{"encoder_arch": "quartznet", "model": "encoder-decoder audio transcriber", "dataset": "telephone keypad tones over noise or synthetic speech", "train_examples": 39062, "time_shift_ms": 100, "n_mels": 80, "hop_length": 160, "input": "log_mel", "spec_augment": false, "win_length": 400, "tokenizer": "word", "vocab_size": 20, "encoder_norm": "batchnorm", "encoder_activation": "silu", "encoder_depths": [2, 2, 4, 2], "encoder_kernel_size": 13, "encoder_stem": "single", "encoder_widths": [192, 192, 192, 192], "fusion": "cross_attention", "label_smoothing": 0.05, "decoder_width": 192, "decoder_layers": 6, "decoder_norm": "layernorm", "decoder_norm_position": "pre", "decoder_activation": "squared_relu", "decoder_mlp_ratio": 3, "decoder_head_dim": 16, "decoder_fused_qkv": true, "decoder_bias": "all", "decoder_qk_norm": true, "decoder_parallel_block": false, "decoder_inner_norm": false, "decoder_drop_path": 0.05, "decoder_positions": "sincos", "decoder_cross_attention_every": 1, "decoder_tie_embeddings": false, "init": "trunc_normal_002", "residual_init": "none", "optimizer": "muon", "muon_scale": "match_rms_adamw", "lr": 0.007, "momentum": 0.85, "nesterov": true, "orthogonalizer": "newton_schulz_5", "adamw_lr_other_params": 0.0024, "grad_clip": 3.0, "adaptive_grad_clip": 0.02, "steps": 7200, "batch_size": 64, "epochs": 11.8, "lr_schedule": "cosine", "final_lr_fraction": 0, "warmup_steps": 210, "weight_decay": 0.02, "adamw_weight_decay_other_params": 0.01}
Rows from block 4 of the audio encoder of a small encoder-decoder audio transcriber, named by matrix and row number. Rows with one number belong to one channel. Each number is 128 + 24 x the weight over its row's rms, rounded and kept within 0 to 255. All counts start at 0. Numbers have three digits each. After the name is the row's rms in percent of the matrix's.
After each channel's rows are labels from the 100 clips, of 14976, where the channel reaches its highest value: "top examples" is what is common among them. Only what is clearly more common there than usual is listed. The data: telephone keypad tones over noise or synthetic speech.
# convs1: first pointwise conv (encoder.blocks.4.convs.1.weight, 192x192x1), inputs 64-127
# convs3: second pointwise conv (encoder.blocks.4.convs.3.weight, 192x192x1, transposed), outputs 64-127

convs1.135 095:095100138124164132145103142121115121140129137133144115094112154136074145140107129130108143155187153105139117101153137116102150087127145132130138146130117139111160148118117110125125116143147113
convs3.135 104:090130090141108149131085124109138112123142113151150117107146096142088122104113065117134180134142080093129121161119160132098128141135106130104123134154115156145134111116096120152134149158144140
top examples: key "1"; last key: 1; first key: 1

convs1.91 097:129133126137126143114100126143163135143113134120108170145160162155100114148164118137113159125108087133121132118103138097164130149115133135132168137128121162137127116155140129138147141124092139
convs3.91 102:141114185161121154134141147141121118195138082150117088117111156170068116120132141159146141151154139135126117151115153148141115104138149144111098151133147116114159144150152093103193121137141121
top examples: key "C"; last key: C; first key: C

convs1.68 109:124165114097155114119132059133126165112193136128116158116173136096125108170135124127142127119112120157140100099096086142108148071144121146140108145143110138136139117130138141132149112138111148
convs3.68 113:116155111206130171103117133108134142112186125115117137155159167094094138160132132185118117166131130161126126145122162109128111124072183145119159126128137127101153123117157184161156143135089120
top examples: clipping; number of keys: 9

convs1.137 097:201167129127134142128130161108129134128126165114139117110132159157103121125084114097113136104107089122154157119116159106144150157146110152140096118130126120120101107120152130113139137110114158
convs3.137 093:107152147172168137127167131177128098140149157073107124128142114144123110129119128164197194127143146171153137134140127143130148109147144155084137127124115084122094117104181145186127120110143140
top examples: key "6"; first key: 6; last key: 6

convs1.111 107:122129146105116102134089141135109147134099099147127131088134104156126169128150124102135139153105119108097116151114140135114126158114181132112177128080116141145134103155130064134147133114194130
convs3.111 116:112121099134138137145100119091101144150120117105130188162155173089138147108130142151131126109101140147133118132171107145126178182105132114111089126173095125149154145120116136140142141128081131
top examples: key "A"; last key: A

convs1.87 087:148115128095126135115161164135113130111118129113167155159111107141103125084114128129157118090115162098124162097106119100130117134139149130150128153143090139128144099118130175160131135137139121
convs3.87 076:141122107091132148105114146156147113100129120178105144060129107105117104160151127153133143140136134122143094161158181143130122135093136086167097142096099093168159153115103135163119121094135095
top examples: key "8"; number of keys: 9; clipping

convs1.110 103:138115109150141163148125091142159133146113172146102148119093131145116128188151193129153185133123123134114104074099145134100101133110100121150153152128118134117152169122079120108096155119136141
convs3.110 090:128116140145110171107073111106111123172132169123136120125140107177111098140159097154150148111167110159115120182109143156087097079151151089096135123166145104090173181089115098121158153123163137
top examples: key "#"; number of keys: 9

convs1.77 103:109132138171130120081121115120161137075105126128117092176172090129121162094157134101096134149109122091125145140152140106109131155164130164124179089179132127128112142111128087130136172165198123
convs3.77 111:109124121130135143129116102113103119105126107079174112144100127123091118111123148120105130104109112096105120113113165112096144090130119104147108117115107153130137126104112158119117122132154098
top examples: key "*"; number of keys: 9; last key: *

convs1.115 109:156142137133128170119114124107128074128110109121154170156120174162157059169140105136094110175155152110127118136089101117123142146118118108110139115172122127129159162139153099111131122114115118
convs3.115 102:143166151107135120121111113146163085114113161088126124137136139168131151127149130153137125114102168148118140091149102129147125130125119119154129092171130101099151157091186142138111130117145126
top examples: key "D"; rumble; last key: D; first key: D

convs1.79 106:144101118120096124160154138130118116131155110135126125168117134171125132136139092120145114198090126115157095126118110162109134084125080149116125135127127128137069145154147099144110085179203131
convs3.79 118:132139151147122110148130131138129159140165133176162143098162151121127107138161139134116133130057149130151158164130132162100153165126155114095163102140170117145114111130108116151134130106140101
top examples: key "B"; rumble; number of keys: 9; number of keys: 8

convs1.170 102:121113093169134117112140134140140137105167082142088158131075111175112119149114128118113158114111134145124159137095130131147117122135095149140126131172143156111133148157115162155125200148131145
convs3.170 117:098127139168118149103176125139126132175139123070104119165150168106175153146136138146158132127113065134132134120156129087136128144143148130128101108153121126112149102134074152126115089150113208
top examples: key "2"; last key: 2; first key: 2

convs1.143 086:156151138127125161168146127132124131150165099107115158149138161099111106138160163153137161134157105145187163136132090104110114047152135143109123151145149177137114095103128133114125102144129121
convs3.143 092:128133124119094116129110127128142125135082167136173105112104143150114100143127136151104141113132117128126124147113113076138085089127127063134144113149130119111096080115163147125111148145157165
top examples: key "7"; key "D"; number of keys: 9; clipping

convs1.122 102:162099132155115137107127156120135095155145131116173141083158127133099114147149127113141128142098105140131132138136149184121105158137170183120120101214129130129131111140105136146141107122134125
convs3.122 092:100147095114106151107136146078168130142123105115151120109132123107113128131131121146120121142103142138130122180142082119120119126128103133158134171107126101122109141136173103150095128146097117
top examples: key "*"; first key: *; last key: *

convs1.160 078:136152153126110083113133112145149128142162132130129144126118155124120129121175145139110131149109180125155132103134115151120139178131105097113138124105111149104169081148161081104122131128136141
convs3.160 082:156069124156153178102144067136136092113160119126116105086096139132126096083100173081166131106128159139146146120145100117132130122108144151107100096127115128122142114132160092124120119114140115
top examples: key "C"; clipping

convs1.82 080:143126115180146146118130106102146134140143118128153123122137197140100143128131113116162136104083104138149107111135126150184125109170146149135116155162149106152127159127153147086112110136153119
convs3.82 084:159113125163095161087145141113100120117104143124160084138132124131147159147166125115122149141129117106153162135155117145103162126152166139098141150136148114071137097111143130124114090081145128
top examples: key "D"; key "9"; clipping; first key: D

convs1.2 104:098136159171135150142130098117104135115102139120112112119153195145145124136125132193142099126100138108118121119131142113130135169140142136117151110136148152136158104166125120134138110141097103
convs3.2 119:152125122129130141136128146159161096091126121103126127117128129124121143120140148111085135099106092151118148120098144147128118109132096104140106124142088134144141075116140144150143122171091134
top examples: key "8"; clipping; number of keys: 9

convs1.6 088:173159138129117156155140139111133125086118094143139202187163133129163129136118116125157123159105074125103156091113110165123113151100088149111107146104143122118172130127165102150164137110147126
convs3.6 087:126167102142136126098154124118095133151123114081108075101121139152105154114131115156147155171143133122141124144113105169134110089115099126139124111134121139110159132110093134115082160118110146
top examples: key "8"; clipping; first key: 8

convs1.69 108:123167155082133143146109132123139092112106148139147096105109098119147107124098104096135129131179154114145159125145147091132158175105120139156149118076131159112114123068152138129127110122100114
convs3.69 097:103118147083108105085053095119125145096183129166146139130122125123113097088100126090110098139121141134124111070112124120153103129126141124115066115068128136095104128101114131136142131106170159
top examples: key "6"; clipping; last key: 6

convs1.17 105:136108095132131159104084105130111116108081144128134079145189139133138208140137155141126132100099134103141107159117118154105129101158133131117115127116114081146132109105124116083113161171109092
convs3.17 103:106142124128158154138134132165114139125152121160109145118140121124141084138146111117108119145129146121156085130152126163111130121092103099123097162113160173188129105078170111118094115148143131
top examples: clipping

convs1.70 105:145123113131134108121128129146121115158139106114140130124126167106111115131129117105096137115150132210149141100159101155129161139123157117136123161113115155106120137155094114106111088099103160
convs3.70 111:154036114184141125115163118146114098157115119136123126157098142104105144127056110116161150114120137129130136140148116106121125131154116140147111143112130110081106083113132138091120075115107168
top examples: number of keys: 9

convs1.144 109:108123096153123115125140142132149070168127109115100160128120160100153108150119142108183138117165080114124105108151143177154132101137147127161113139111156086134167148104124097102132100134136120
convs3.144 104:134123150132118172144125172147152114150109180153127122123157118132156196103123126081132091131121095106052151142122095137141118125166107110100129141127126137103130176110120078170164131159144105
top examples: key "8"; clipping; first key: 8

convs1.26 105:131171141113114126112129102132135126114067104125158109120137177167104127121122133136122107141143138154148128100128153124144121100155113139129103164114156150124095163142162122134142136083093145
convs3.26 094:110114126178133170158137122148125116165136140093126186133157139092137108115179137121181164097154109116152113141143132155111133112139143125132136167172125124117114095152119128119143176140104134
top examples: key "6"; key "3"; clipping

convs1.16 105:154118140178125099120128151123148086163089099138183089159192127129145142151136123124103176074147142127124124130111093154126115134147175157121131143201120133141142135108111127114137111116106133
convs3.16 127:131155130123102107131127137131140142127134148087085125130122109093125168113114128136148112168146111112145151149091099149119061096119159103118123169114123130125168129132098137138164136116099100
top examples: key "*"

convs1.55 084:110157135136135166150103137127143147156159130121132131113117122160126161124176124093145111114160105113144139152165124096163150152141110173083147132134136164132085110123182110133116128154123121
convs3.55 077:096115118113082120110168108132085082137150115154124135118046109117137145121104145097089107097131080119154124133121112124123142104149126078061100119146137109135117152123120109137119142077132101
top examples: key "2"; clipping; first key: 2

convs1.191 103:159084138141099136137122113108115138090131145101101128123135120150093124113121128156131143098156134127126114135130098154113142152142096105114151142131130087131092116151114136095116169138125162
convs3.191 089:081117126123145082127142105118118161126106128114136107113126117121151106125074147143119136148144118142096076131114081152106112109131159134149110122102147104104093121108137106134128150120139159
top examples: key "1"; last key: 1; clipping

convs1.60 108:139135130127129191152162116122150148131127101139102081114164106106141145118154116135124184146127111102102130109175159105128102166120154118115119119103131134125106103133141130132148062149117127
convs3.60 116:158106159125120137085115122165124134153149100126127115125128110123115122123152127148109118112062088123112117119152094130103176084151126074136107150104147119126106122134123091114157129106072120
top examples: key "1"; number of keys: 9

convs1.101 107:103078130163139153097143130127144096103158143125179110141131132150146066180108142106130136101087111087133109129106169111133135115150120103143103119112130130133105122119120128143117184117111136
convs3.101 116:173129146137141132106097137152153142105151128140114088118142131126148146124074121136109118115138100129110089097115111114130107117146144137120139144121171126159121132125136162139111102111146163
top examples: key "A"; first key: A; number of keys: 9; number of keys: 7

convs1.45 109:113107121128147101080137160130113142117161118126085164131106133157140114123120178096140123099122091124136116106165142152130130125150137136158147117222126152129111112140145108152112114089196117
convs3.45 121:115168130166181130133186115154138090066141147165138124126113132143123124131121139127091139111140157112121131134100102191143175128120121151155117088117154145115151104132134131130147163140134116
top examples: key "0"; clipping; number of keys: 9

convs1.10 104:104134116145150136077097134130142129141084148114119157137159156167113155131123130122135112093135128128136136122096180114126138084117139130122123156116113054121139118132170091124125137082119138
convs3.10 109:123128139131129132083107135143154129145171094113149142128152116159103122135103137162103115142160102167175104102112118122144162126157142150137095101157155115144146160158128142141138114134164143
top examples: key "1"; clipping

convs1.147 110:114086133139119157114113126113159119120176116133133132160129097079118121112144125157111105162082131139120118101111106145141117115108134132132123133145120115122119117122121184121134080133150149
convs3.147 127:139153140121117126153158117107155130093100138146112107128128087138152130138182161117108130139119109122110162110107139169143134169145115124117102152168144109174135098096128126062138111148169115
top examples: clipping

convs1.78 119:139082127116138101144171143135171103149142137122118134075171144134142062096163143107135161140123102182125101108176132139153151122146148129131138110114110107114126134157131112154139157103135083
convs3.78 119:126143130186146128116129108130151144134096149171167099106103136134149111144114134148154101109145117136168102094132121114109088141138140125121123118126145136139111129099151138099112107160083115
top examples: key "2"; key "A"; key "3"; number of keys: 9

convs1.148 116:107141122149117145139133113126086109179132131127112126149120079134130149126099112154132127099141144126137136117123138123124113166148132124127131128141147131133130127096146118126137132076177108
convs3.148 120:136064146121133146149123148108111157128158119108164120147116143093148144122129137143111120131158100125134141121130108099122177110112125126129166089125107105119149141126163098125145085134089140
top examples: key "4"; white noise; number of keys: 9

convs1.28 104:173109121098118156179160119127085127083141116129083150109125098127123152121097159103140110025091142135113123107109149147097160160151120108125106125107140150130138117160130111140142119102196153
convs3.28 109:089128083133125141123107143095127133141158137149124145138129117155094102107126139083146124110094100105106105143140105130089088111143120077136108120117077130159152142128131089107057136114106131
top examples: key "2"; clipping

convs1.47 109:132129110197122172128114151130120121126123134132113090138128111127141094182135178134111165174136113134140128171119114137119123128089152073141125107138096132135184162142132108114106141101109144
convs3.47 107:118150116137119151127139114131101101116099189158141094120097123092159167114140137160135125113106154134170148128121151119177083102121125160116127108178136139148132116126133167125118130087172155
top examples: key "C"; number of keys: 9; clipping; last key: C

convs1.25 094:094161130111150108186125133109113163156140125131167143129133072128153133129097149157139103141119098128128129122142116166104126115116147126134166111141126155094152127184142124147123160127092096
convs3.25 088:164087124125161097106175081115158094078100072103110142108177109142131112090134150091113147112148127122146125117100155126114132124107115125081116122200143138073137111154127107122097132128134117
top examples: key "4"; clipping

convs1.138 098:116142140135133140056115140138126107145152162112141150124136129153127129178154111101130158118143141124122155107169169099123137126085139166137164119122155108151139126098101156148104146145197108
convs3.138 090:099123111099106151150104140118095109125112132161103111098162096151125141111133099114141081121116146142158142131147132137126087221168123146156138155137093132122106115130134150096167107157129102
top examples: key "8"; first key: 8; clipping

convs1.92 107:153138132143134116118140103130150128128171111124185166145144142138142110114080112119151134094104134142135114121112156100132131113128148129138099125162140142115129148141166158110112153094125104
convs3.92 106:154143129120136117108127148093156135124153113115107101170134154118155131139111129135162105132160114146131107104093132141109131148115106117153113141100161100086117180140101126132128125145122158
top examples: key "D"; first key: D; mains hum

convs1.152 091:158164137160091123121146144103178180111146125125076140119137122100099114132144149105150119102118149126121115159138138133083124127120120124134141165140129162108126141081116113111147114118094114
convs3.152 084:115133113165120088108155139148126138075142139113091140156139144131143103149114137154115099144149113122140111151135121108111099142163153088132142130123154155137131132156099135100144102125088124
top examples: key "#"; last key: #; first key: #; number of keys: 4

convs1.141 108:086144126128125135115110147126158102147165096138104104133137094130125131116112178152095102134104143159119110176125150124126163120157111143122163115125114162123153111148118119158131116116108115
convs3.141 107:180125125126113094114146126134114137124151098149127147150139134073130127139115117123124128130083138116122153166136146151136150123129132135122139102136150148111194161134141148132144153117170151
top examples: key "C"; last key: C; first key: C

convs1.187 090:122130174107114132116117140131133133082119157125147117119157151155075070070104120119145122088128152137171130149115100129184124145120116101133136164148153109148132114164132189167154144129159106
convs3.187 091:090118127140148135077124155138121139141115145151151118094151169123114149128112144093110124101148099117127159157114123117113161165169109117095141146138160181105126151144182111126121168155136135
top examples: key "A"; key "9"; number of keys: 9; clipping

convs1.121 105:098129091182122109124121127114131132135133097148120126168145123124137128110113165126149153161112142123134139153120151120160096153125169131115181136067134139141113156146079101159088107131201106
convs3.121 102:144149155125140149119128135152113119117146124162120084129151173135146106127092115148103108167141128127092135168157142136157110176105140146133145128178159139137088106128130109171140153158109097
top examples: key "C"; number of keys: 9

convs1.185 104:161124142129088101147162156117150119127125106147132106139135143132147120099152153132136140107151150094136142125081123145157146162123123138120125141125126136155160121138121107133140172136186131
convs3.185 091:120097126129160145139114078116156127084111105130137126105138174108164148109110127134107111183149094109092140107103035132121118139107160145165099098076131088151129157160120128090111110150119067
top examples: key "7"

convs1.177 117:133104118039142107112122116117078162161140127149122166158137147091136076167134117128122118077129141125122128156119128153124143163158126143116055131120161151118073110178135124121147130167083126
convs3.177 123:143154085127105145154135176101114124113091190097124137127149118131150134136102110129127119075079166145156151139129111137138134109118137139117139147132144149131150136126145134119136156145117132
top examples: key "6"; last key: 6; clipping

convs1.102 112:132157130161126161137125148118112154091154131153116152113131139123125109072094138111122157146124148131137104105137161094111107102146112132133137097140139135129126085139117147143135198161134118
convs3.102 101:172136179129099142167092112144126120118101140080126139144093136120111097135136136176105090126126116103110124104086142105167140135132131104083134131133100114138115141040116137127165077145138123
top examples: key "D"; key "C"; key "A"; number of keys: 9

convs1.95 092:113155095062124165093122107140174166168149136150113110108133125140151107117122150120113101165168113144116128101165123106148111141116136128084122127131142174144137151107097158165136179113126133
convs3.95 084:143107115119119096102150157145148168106130110116121133110165157150129101136153132098141162132122162133117130105151174149101133084115147213128160111133144127183100102174186126128105146175124118
top examples: key "C"; key "B"; clipping

convs1.166 084:117155135132130084116112168115155169134124137116110108109116163147133128143078110120132096095086134149153123099104121171118117131126122148108165143117135119152097119134146079139140178142071134
convs3.166 079:123121146140119113163103161145142136161141136152116128105162128119122149155151165095172136092157175129138091137133108105156140157120150144133185136145106149101128165172114133178068104152099115
top examples: key "3"; last key: 3; clipping; first key: 3

convs1.133 107:130132120141110115106131136111128140081151149154103116091091154129163087170139151126130150091082185178098139118149132121133137115099133133112064101131110143134160144167114085124103171126123137
convs3.133 103:112152131102116088107163144172140131121094105145163107088132135166121126139142127136070126126133121135153140151145142068134127134144076156135160148163165158141120132132154121112090133163134128
top examples: key "3"; number of keys: 9; number of keys: 8

convs1.100 107:107142169147143151120113114102111068112088145112136133108132128129091094132154135088131106101088188110153143158124135152145118135137121135111147136117131106169129126119127144105132067145111129
convs3.100 109:151117143140107136054122124117120134144111108142112121120103115105150140156092105160162105164090138126129155145112139114172129149126107118165152110108107081113188105138118145119150162118131149
top examples: number of keys: 9

convs1.179 079:103046164129183098142127108145154135103121111129128159133122158083091095126097163150126139120141138115147136174136084099118168122175126137138141167137109152116134160136145122093132104118122125
convs3.179 080:127157112142104118143133111117170147124158137137157103159167100164152110095142167147086109158101111114083153124128105143140136135114172117156147129127128075118139136150107163122154140124115108
top examples: rumble; last key: #

convs1.13 076:148128130141156106077126131121160135097135127121140184106128100092091091118110137116105144137117119161140146126114097128102171171146087140128112126160096099119105110100156133109147131089130120
convs3.13 064:070126153090152124155130108117088116134146126147089137163119173129138106133125147070116106101138118144168123166135134097136130145114143106109129119161149138127140193115133151142133144146127130
top examples: key "3"; number of keys: 9

convs1.52 102:138094105120104131118137118132145117117119121128132107109111099103090073180130164122111128158113155088133099156148128106153145139196116104136132118126127123121141191102129077106103139142103132
convs3.52 094:157119111176137175111134158100143109129093141123095101159127079145171136170149147130119108150126145126115118129097088143129151105110113127146110121121122103144131101134150097147114094120119119
top examples: key "C"; number of keys: 9

convs1.44 098:119124136164095169127108141116111132156176118124126148112130105107103095094119143134111131112148135164110151154088173118103102107125142142110111118114126159133137153126081198133129141115132120
convs3.44 095:150129133104114135175077121087128135114125186114112127169106120143155151151125122178190124094151113090139132159087112091099144091102149130130116130152047154134160068132146093130149169114121124
top examples: number of keys: 9; clipping

convs1.40 106:157098141115116113149136153151146139110052139146108152077179124144119103134109125128122120155139074146122117151067107097109159144145133114117098131117107126104104138134123114108126104138119136
convs3.40 101:116140143152125142137138139123150127130061126152118127135110182142130122143138095141089125165126127171085136175128114138192135164049121134111130163128142150137101160161178114103150138149106118
top examples: clipping

convs1.80 101:132163102117113118147161148129133129122163106149119109096142113136127123112153134135130099124129144180137113119102099115170133107101158118114166092087126072128147154122148124128102217110145120
convs3.80 103:103136124154151165115121103126176093133158132159123122140116117154118095108109126163190122151156073104119144121135112088098133140119122152117093141128127164102105119141135092183145136153092162
top examples: number of keys: 9; clipping; number of keys: 8

convs1.15 102:131128161148136118081125150153116131119137149130188119186082099193122124101138135151121158098172097150133132105124113108114170101076100100133132139119106113130143114152133134132097143111113138
convs3.15 088:129110154101157089115151121117090157128118137140145114147167116150141116134146107082087099114120145118140094154155133088128145127122100143121105122141121132136130087170121141126129110099091154
top examples: key "2"; reverberation; clipping

convs1.66 098:130142122172135132142169115117131197126113131118108117148137112122143132135101150168107101144100105102118098110186122136145131154109123138123093101151103131128109146107125079122175107163143145
convs3.66 092:102112098131136088165107126128138105087101143103186127123103147091111122105159161140136105132121136114112136120124115115118130112121134108155160136155154137122134149097103128112101138103084125
top examples: key "3"; key "*"; clipping

convs1.151 097:182088134101111104152112140168160123121034175111126166100089150138122105147164154136131138109126127146117150077124112117127133127098105115146116140144126086147159119173101099147123146143142124
convs3.151 093:133086073121120085139087149131138159123105115124128119131158161080126122139087127166130069145137138103133141127156102154133106120134160111111102106106207184125141164143161116171115080140139135
top examples: key "D"; clipping

convs1.124 085:093110154115146103132139124103125144169099145141107150095118097121137113089130118139127139145172063117150116060138080085135109098118167064131130095166138133110121122106089084130135126153164143
convs3.124 078:134153097142141228108118123148113135150133133144125155091159156121133131125133082140097168131121140133128069087152112128136149141103120123156126142135148102164162145120130133136147138140123129
top examples: key "D"; last key: D

convs1.19 106:143109117138143127101131118114140146116137127142125173142139087152119140151118122152101116038156109150146161108109152145134133155143117169150106118121140165146115086139107115110128177111156115
convs3.19 114:108131159094117134128125121147166105177151126134156114126130093121093153113115117130131158115122101130114082135103137121152152159155094121110146092096090114116124132095085129134097117138120122
top examples: key "0"; clipping

convs1.81 071:130135115150136149074127125127104116126125101107155142094127176158064145101184135131122153107125110204132138100120124135128178125164124153162123102117097156127124087129126129159154140128127086
convs3.81 062:061160155126137138093106102097075149146138151141098158156154144125146161124180114162137166111117099123103119125140144130129129108137147097139122146094181091147150115100137078147116121162123114
top examples: key "2"; key "0"; number of keys: 9; number of keys: 8

convs1.175 106:120116135142127152134118170126123138133155084121145113124103085134146154109120109134108163149154142048129143158123134132106141127176190133137133136140123165146161129131153118147086125151127127
convs3.175 119:144135162127128144153172171178104124097106191090097137092103112146129133122135147142066132107124141132137149122117187102102089087097108164114153146136151159136128142163161112142124130143197138
top examples: key "*"; number of keys: 9; last key: *

convs1.75 103:136121156128100152137198134132128107115130135134114202113114138130159114137137145108140140132094118084125139122121117131113097184125099114145138133114117103106078130144137096093132116118151122
convs3.75 096:144108122127148157092095090125119115097180132147084114115126112116133139114085104157108137108132092140152095144122140117105151158140125083095112080132121121117147124090125119123127159161111142
top examples: key "2"; clipping; first key: 2

convs1.43 114:138127141143127124128140115131144103119115124115134144088133113130144124158181159136154101162106128120133148189111120153192159134094166128158152137133147070150128114132127137164108117110160142
convs3.43 105:127142167118150084138115131156163139150115107110135123124116143120130132137127125127150100139083132112142105143158169113145120151151120147164101154103175184105112077123143089129124092158140153
top examples: key "A"; clipping; last key: A; first key: A

convs1.168 112:133114114136123113122091116127109178146115130135105142081110191130142110098174113138110098136142115084097164133092094143109124171156097140140119134084126126122148149117146124144118093092094126
convs3.168 104:146146039122135125128095147093121161089122158136126103141133097143152113135166100143152147164177151130118129130138144122125151145144134122132156123137146151120124145127128118150086113124126115
top examples: key "3"; key "0"; number of keys: 9; clipping

convs1.73 106:091096136149136116122138123101146132138062084121165125119106125090113146125100116088073079125135091130139134120139148118100150141120117108132138098149138143116115105125128142125120127085127128
convs3.73 104:131099129149107160150161166156149109151158101121132139150144108120118124137179093101168152145114103133123136119142103136161121114118125155127091145151137101121126112163122132126167135067104145
top examples: key "0"; clipping

convs1.0 074:144115137139182095109166149138151150136160128125122100142150100122141097152163106105129070135138123147105137117114138125132147078143153109127124154131133066090132144116091116128170168167116134
convs3.0 065:126118151119143173109149124116152111125187153153151120041124160102136128118118129145130121097177160114146128113142138120117119157078124133096074119157107135108132134097115108138124135130137111
top examples: number of keys: 9; rumble

convs1.27 094:110087115152126152145091191118155092135089137151125121107155103135119107140114127186124102123100117116157127113183104107139128126134106097121109119118119146135117110145128107142133119140106144
convs3.27 096:130083082126164153135177109136109108110094110105135163194135146098090143150088129110117156108109177132133134135180131142117106100128138078128155121084157119111096127156144137100125103135069130
top examples: number of keys: 9

convs1.129 082:185141124138124139106077099116113109140106152121144120126077134149162131170132172144139151121144164107145116145113111118150168147107138120120132134147145155151159112108159095143093106177140150
convs3.129 082:128155106112093150118090120120103089091126154101105138102149131137104139107153110157141101144139127060139127175110181122137119127110104147090098129113137123139154134129122154125122136130162130
top examples: key "3"; key "A"; clipping; number of keys: 9

convs1.126 099:141131104130136165134139138146157124165107150130095151190136133113129138123136160113127109175136120177131113163140127125134091124165130120104157126120130172132123106131155124137128174122152113
convs3.126 101:073122162138122110140076124155127139149155162121160132127121123117153104175108084146082104121131086156129106095164142140150122146166157149153106121076135118143171124089084126140137150128127163
top examples: clipping; key "C"

convs1.5 096:132157160157155145114133126115147141117118149120107153143123129168097133139116141107156120019126126139141126134120120166132141148154178169106186141133114099110108126108109102125116126153107148
convs3.5 101:105130132135124138092132099124171118123136137150121126113133109092149129111151166180100139108113171131117167145135133128138099123134141138178129163163146146157137120145128107167167154077090154
top examples: key "4"; reverberation; clipping

convs1.46 120:122152116087139165125155121141124162133134123127138118093080170135143088129137111111114119153116078152118093099146125120140139130105103131134132128135133142121123154155153141163097180113132125
convs3.46 111:149139170130115151172105088141172107103167107108132083126145157089133133121085123123135114158112139102094138108112130129125134163125158130160116127135131194137110145151072142121133140137161144
top examples: key "D"; key "5"; number of keys: 9

convs1.190 110:117152118177122098157107105139111110122084161131160123141120119117141140129127066142123104117160073099157139140115138159126123131111132113160179164109104111150157131148114136142116060090108136
convs3.190 104:116147150135133143081129127124126111141095141128141123141119110180141127110117115118109143103132172139111124133131089116142104138123116136101146152181159158121103141126155128166092168142140136
top examples: key "3"; clipping

convs1.39 114:120153125074134119125103115129059122125125104129116142104095122138124145158148107109108109179121154117158114158136138134147123165121127083151123130144126131139081132154129108125110127133187135
convs3.39 125:167135205131144142123131095150138117111140099081143137121103128154096171135141123093130144180166124119129140101097124089126127119124135085141118127130190167134102145101126127116129081106113122
top examples: key "B"